{"noise_aug": 0.002, "input": "waveform_16khz", "fused_qkv": true, "layer_scale_init": 1.0, "wave_strides": [5, 2, 2, 2, 2, 2], "positions": "learned", "init": "trunc_normal_002", "orthogonalizer": "polar_express", "batch_size": 64, "final_lr_fraction": 0, "warmup_steps": 230}
Rows from block 2, named by matrix and row number. Each number is 128 + 32 x the weight over its row's rms, rounded and kept within 0 to 255. All counts start at 0. Numbers have three digits each.
# f: conv module depthwise width-31 conv (model.blocks.2.conv.f.weight, 128x1x31, trained with AdamW), a 31 kernel
f.0:105120120133119103114095092081103087099130087138156102124113107102085097091101081079078066084
f.1:103130124110119100116116061076122116115073089066143086084072092089100140097139151152114138142
f.2:092136143115116117104077062080074070100091099082153103114108098105127156124154142151167124162
f.3:167192140148170141151128156181129132133096118104108126087092083103078110077079106099096097105
f.4:144117109123133123140137148149151155170149189175193164174178146129131139154148158168126184185
f.5:157147148152181132143149179191104079119141134147163171173196161141177159136143131134150138154
f.6:179171180162157157167167179186159140159168169139132145141145143134172153122108108080122108138
f.7:082072082078079083096108106077078109128135111120144173159172142153148134139125153123169148143
f.8:126123105121128123111113129116096094096064061098104128100108100069094092084112114096091084078
f.9:088089086082085096090089090099084097111112082097098119163163180150165156129145142114106118116
f.10:133156139149183166169156163131126130116118127129089097096108103113085076075092094100082078085
f.11:123104108127149157163145150173144099117108090073110106115110112104101099077082092081076074084
f.12:163148157154170160183168146193154167155166178163120106111134148163142160145148167151157149155
f.13:078073081074060090072083081089101113127148129138165154132154140136115127141119147155139139123
f.14:109126137112086108096099086053054106088105110104126119173164107123120154150129113103090091084
f.15:151133143152137142132148150158183181148114122129144178193191166144158142156169167158175158130
f.16:032082079075083118109088087067097121117107133131128114116108107111102097113118138128147136137
f.17:087099094093102094106097115113123112100102116109110101073080104097079094110096104113079103063
f.18:178191154183205164192156136139146148166137154169129139130151146149134162134134110110099122107
f.19:128141120139130144138161143129139125125107136075077102096084089089103100083102080072069084084
f.20:122113106102108125114091053080083084124103136120080074090088103112098083098101097121148110112
f.21:170151163157162185196166183172169156172136129162152163138173133144120125113133106096124110118
f.22:116094114106101117107109106129138142152134121102044116126130157171155169146150181192184180140
f.23:097096106085099069079084109100085073109078067146141115070131114122116114124105106128113114135
f.24:128122118125099096075099077067072062077099123059111109119152108105130137125106133121143134156
f.25:128129123106116109073082112079123103102114115164134140167160162162186145165141178167158172183
f.26:161138136139129121111126134140124164139184167172157193192154175167183184155147151121145124110
f.27:077089085095114126110114124124141132128109147120089091079074107095097082077097070078116103122
f.28:137151144133137133140142146170152161159159110168154147155144156171160154146197181156166197168
f.29:125155142142164162176139160167141140160127139154184171145170171176185178148166155167138137136
f.30:120103135133116114133143151130152139127133136167109085070065055043064116114149138136125124109
f.31:154144140159146157135154134121128126136133140101078075061065067091078070106121100110110125119
f.32:174180177171153179168178166168196148133174159155137137161132138129116124111122115126101119106
f.33:094086068089073073063062089083083104132123146158133155138131152129130127131127142130120120127
f.34:114100095079127079042064088088105120114087096118143144102125123140139135127113111076103113096
f.35:079090069083100091076100099121095082109113064143170146141146121116119113113123115083109086126
f.36:090112092104095092086099060044070076102107127117101113131131107089109117127120123134146144140
f.37:118120104110121108103117104102126121105110096119110147160150170163177173158175178175182185179
f.38:159158138158167144121127122102130148130136111125131161169154164169161167166191204186164134154
f.39:160166181198201178208148156140150130107096086117115113122119117134123149128145146136125114137
f.40:117089067095089081134143154194173161155134096147087111090098102090102086121123137100110107108
f.41:114116114097107076084080045083108081116112113171174142127161152158139168160133147135137134156
f.42:102116090126089096051077097121096128146131199126140140072104084098088108104134109132155140112
f.43:121138141140122113125119090069074089129086077093140125114102106092112093113095095109071074075
f.44:152137151178163188153185163162159204165145167107121083114109119127145126149162143122130156161
f.45:079058090099075085099066086116116095080105120145115145153162137133168125129133105094128119154
f.46:178165176178187186188181188152128127108137140122119119092107124127143140129111136144151168127
f.47:140138120109116144117087073099071090066028091076114115111129112151122124122149131121118144139
f.48:121099102105116143126125115110078074093095085062035089089120133133113107104108129110115098138
f.49:109102110118130148138150146161165171131124080125085053089105086078084103110087095118109094092
f.50:113118121128123133146137125118111115107110130102120089067074040057071100096106126089108113110
f.51:095112110104097102110097088075080076071073098083101109115119138117120137136166176164155127148
f.52:144147149137137141143144151154136149149143141138169159166158183152161180169181170190172155173
f.53:137117105114108108091095086090086078074081058067103118097130128159140163125155154132143136155
f.54:153128144121125120118106071094087094103117120055077053088078093114119093120088127133135136128
f.55:086089084086083081082136120097077100100120143132174149184165137126133149144125163155169150158
f.56:095130126123128139117131138136158147107139150145164182186181194173185184159178150143137113127
f.57:175160162175187163164180194202169153140134116133125108122142143146160137159142117130113123141
f.58:080120103131125124112099117086098075071075064089079097123159166120146146129160139142127135178
f.59:142152155169152134141118076066079037060070101116119126110119110124124124141136136138133120141
f.60:142165140119127142139147157171151158229174116139145137121133147149145183175152142155173152172
f.61:125105113136105122116093108096123134097124112097083087084087099102102088108096101080071075067
f.62:116093099103055086110103111117099084097130141147139114123088093076074106080083098099107122108
f.63:135128149154168153117135163158139184189179151160154165183184153165150143140130129105091089108
f.64:112125148145140122154162136136128175120151136131142164148169166193159202164172157146176168171
f.65:143143130145129154165182192225205169144162142134106131108120121107129127118107153146137125116
f.66:084118138110113125128127101092099084094114119064109133081094081066087074100095124088146120103
f.67:149148138137150144143140130145136145096116106106072088086065090094077095085102097077089108083
f.68:115144140170138142177183193171164151185192177126133118106103145112099112123100124114098096112
f.69:131147128163120161168168151171155137138184149092195174158169162164147134144121148156161143180
f.70:101089096111106081085089103086080133180171132133070105123121149110116108064086098115115119106
f.71:187186170155144128145153174201197188121143122126136118170151125126132152111135109145143122099
f.72:077096096098086104070051082066090093119098109107133133130142128105143150148121090136116143147
f.73:146139161147168181191182172184145178174194154157138130127132141130136141125149139116158142147
f.74:098094082096102083052063078078107090089107107101124150153121150142114124146119149147148137134
f.75:125118116107108106104103094099097144160143193182154166143123118103116118117129162172194177192
f.76:158165168183163186172136124135110094144117068110100146099106125148102118101067167160163153131
f.77:065083071087132093127126136127086086100092087045084106120154144104134116152127123144119145122
f.78:110103077083088084096089097117166142130158147151140161156150154142158130155130183182155171172
f.79:093096087079070076072113087088087102112079084115159143145154139149135138127175134140118125116
f.80:162178149147153136121184169167185174173185149157167163113146119137165168167128122138123113132
f.81:073098089095096107102094050050076096105113119113104133125134110143124126149156142145154154157
f.82:140129137150127132137122134114119098103087121109085069050060068085084089097121106123129120108
f.83:121128137163148178185222174156157158106141128155103079100102091131134126150117086120148103119
f.84:104093088079080089111096078105080085079098083070104111122101155122143155138130142112125157132
f.85:108112126122118117114114138100107103120106100135049070089090095110071090111115088070101095094
f.86:121148146126142117107134104130084087071102131133117103055046071074124129102116129112086121124
f.87:172129120123129132154132155178212205195162166184118121129111115130149120132155152129128145134
f.88:134141125115112115111106108115103093096093082108102112088068073074071074064117116124119133112
f.89:103096138105119126121117167166167127160136126111190137167140138149168163166158151159192179190
f.90:123114116132163180150176202211147125131114102133145126178172148172174152149136121109140118122
f.91:135115105115119141162148206158117159160134121112134154179179175147136173177156160175143145174
f.92:165154167157135181180174180172167163184182175159131110112133134115090136129148122123125115119
f.93:091068103108105101108128117108107081057068086155079092093079105101100118135137138123140124128
f.94:052085108096077094097085111073101079117131105115114113153137130127124105088125113107081111081
f.95:089066091099073094082080101121117089088095086132163182152156139121157139163102134117129131120
f.96:175182152144159151134117096122154171132139164117092061074084139108146124129098114089093090081
f.97:132144154149143135119136147134138148158179169200165167172191145180172171147137118112098107097
f.98:118088090077055070060058098110107124131145171162135152155134128132121131124109153142125134114
f.99:177192175163169182157145162154157131146154128141135128103106118086098087080086105098111103116
f.100:127113154155139140177106154153161179199186181184161154176146140103099130131103131124133096132
f.101:150174188163171191191165145114162141159147117133154186183160155144121131140129139124123112143
f.102:121128142099120111120122114124133131101089101143156173147152169171167159170190179171163192167
f.103:128126130121127135137125085093052064067060078077141115149128095142127102131152132127167130143
f.104:165152141149161175142143155161155187182151168147155141152148125126148128147168176191169142170
f.105:192200201185190180183151147150147135102151130118133127141137126150133141128127126116137131115
f.106:109140126110145140127143154149141131136125153192174147172155149171186170164150151158182160194
f.107:123120111092100099093085099109094081115121152114115060069134081068097092082112101115135119128
f.108:150165172146161172190179183195163134149142122129141185131129151141131145157155138160142159148
f.109:095111118104114131123119126100102114124097100102108111098058093127120106096104079131084067042
f.110:105106126103113131119102148114105135127150166165044075072081080120090089107088111119116111095
f.111:167176182166157181166170176175162151168177140171138139164161142135140122141116152119129144144
f.112:166162182177174175177163173157164164161169149117072095129117104131114132110114106132124128100
f.113:154139144129128120119112127137136156176148159171149178169153145129098083150182104155176199185
f.114:150144148143145160161181141127125128119108126214138147125095087138171174124187134139161163190
f.115:164151163157125153148122136134140155136178206222165150157158118134156128155148130153153165125
f.116:121130106129117114124130120109105071077048058079083079067117106133131112105137124137135149121
f.117:175159155137148116117112138150162182181204175150172171137135144137133111102091121149167147170
f.118:079101114117109082126078066050095114122115116084098108067080122110101136128144103138109122125
f.119:162158142116152141130137154198205185198136141108141166169140146119136125117108098105080126121
f.120:095096083104095114093093093110134153118116120073111157131132168179167165174122164138188172148
f.121:144125153132173167151156148140153137134159075108061102078119111102091103111095100084090079086
f.122:165148158129141151104139150127141130132140111113131158134160164182165163184144198174181188156
f.123:120143121125092087105103124124133116120136141116094119120126101081127109078092080065069070057
f.124:086091077080067064092070058093129100108093114150144125119135128111127131106136137129135154131
f.125:099090091104087106112092100117124097120091125089128129100122097072128096069085086073096104091
f.126:110088075085097076097098076109094097065105135120159168144115121150153130144131165128157167170
f.127:118125119133116094084087083086128109122121107119134153124109098063044081075082131123101115104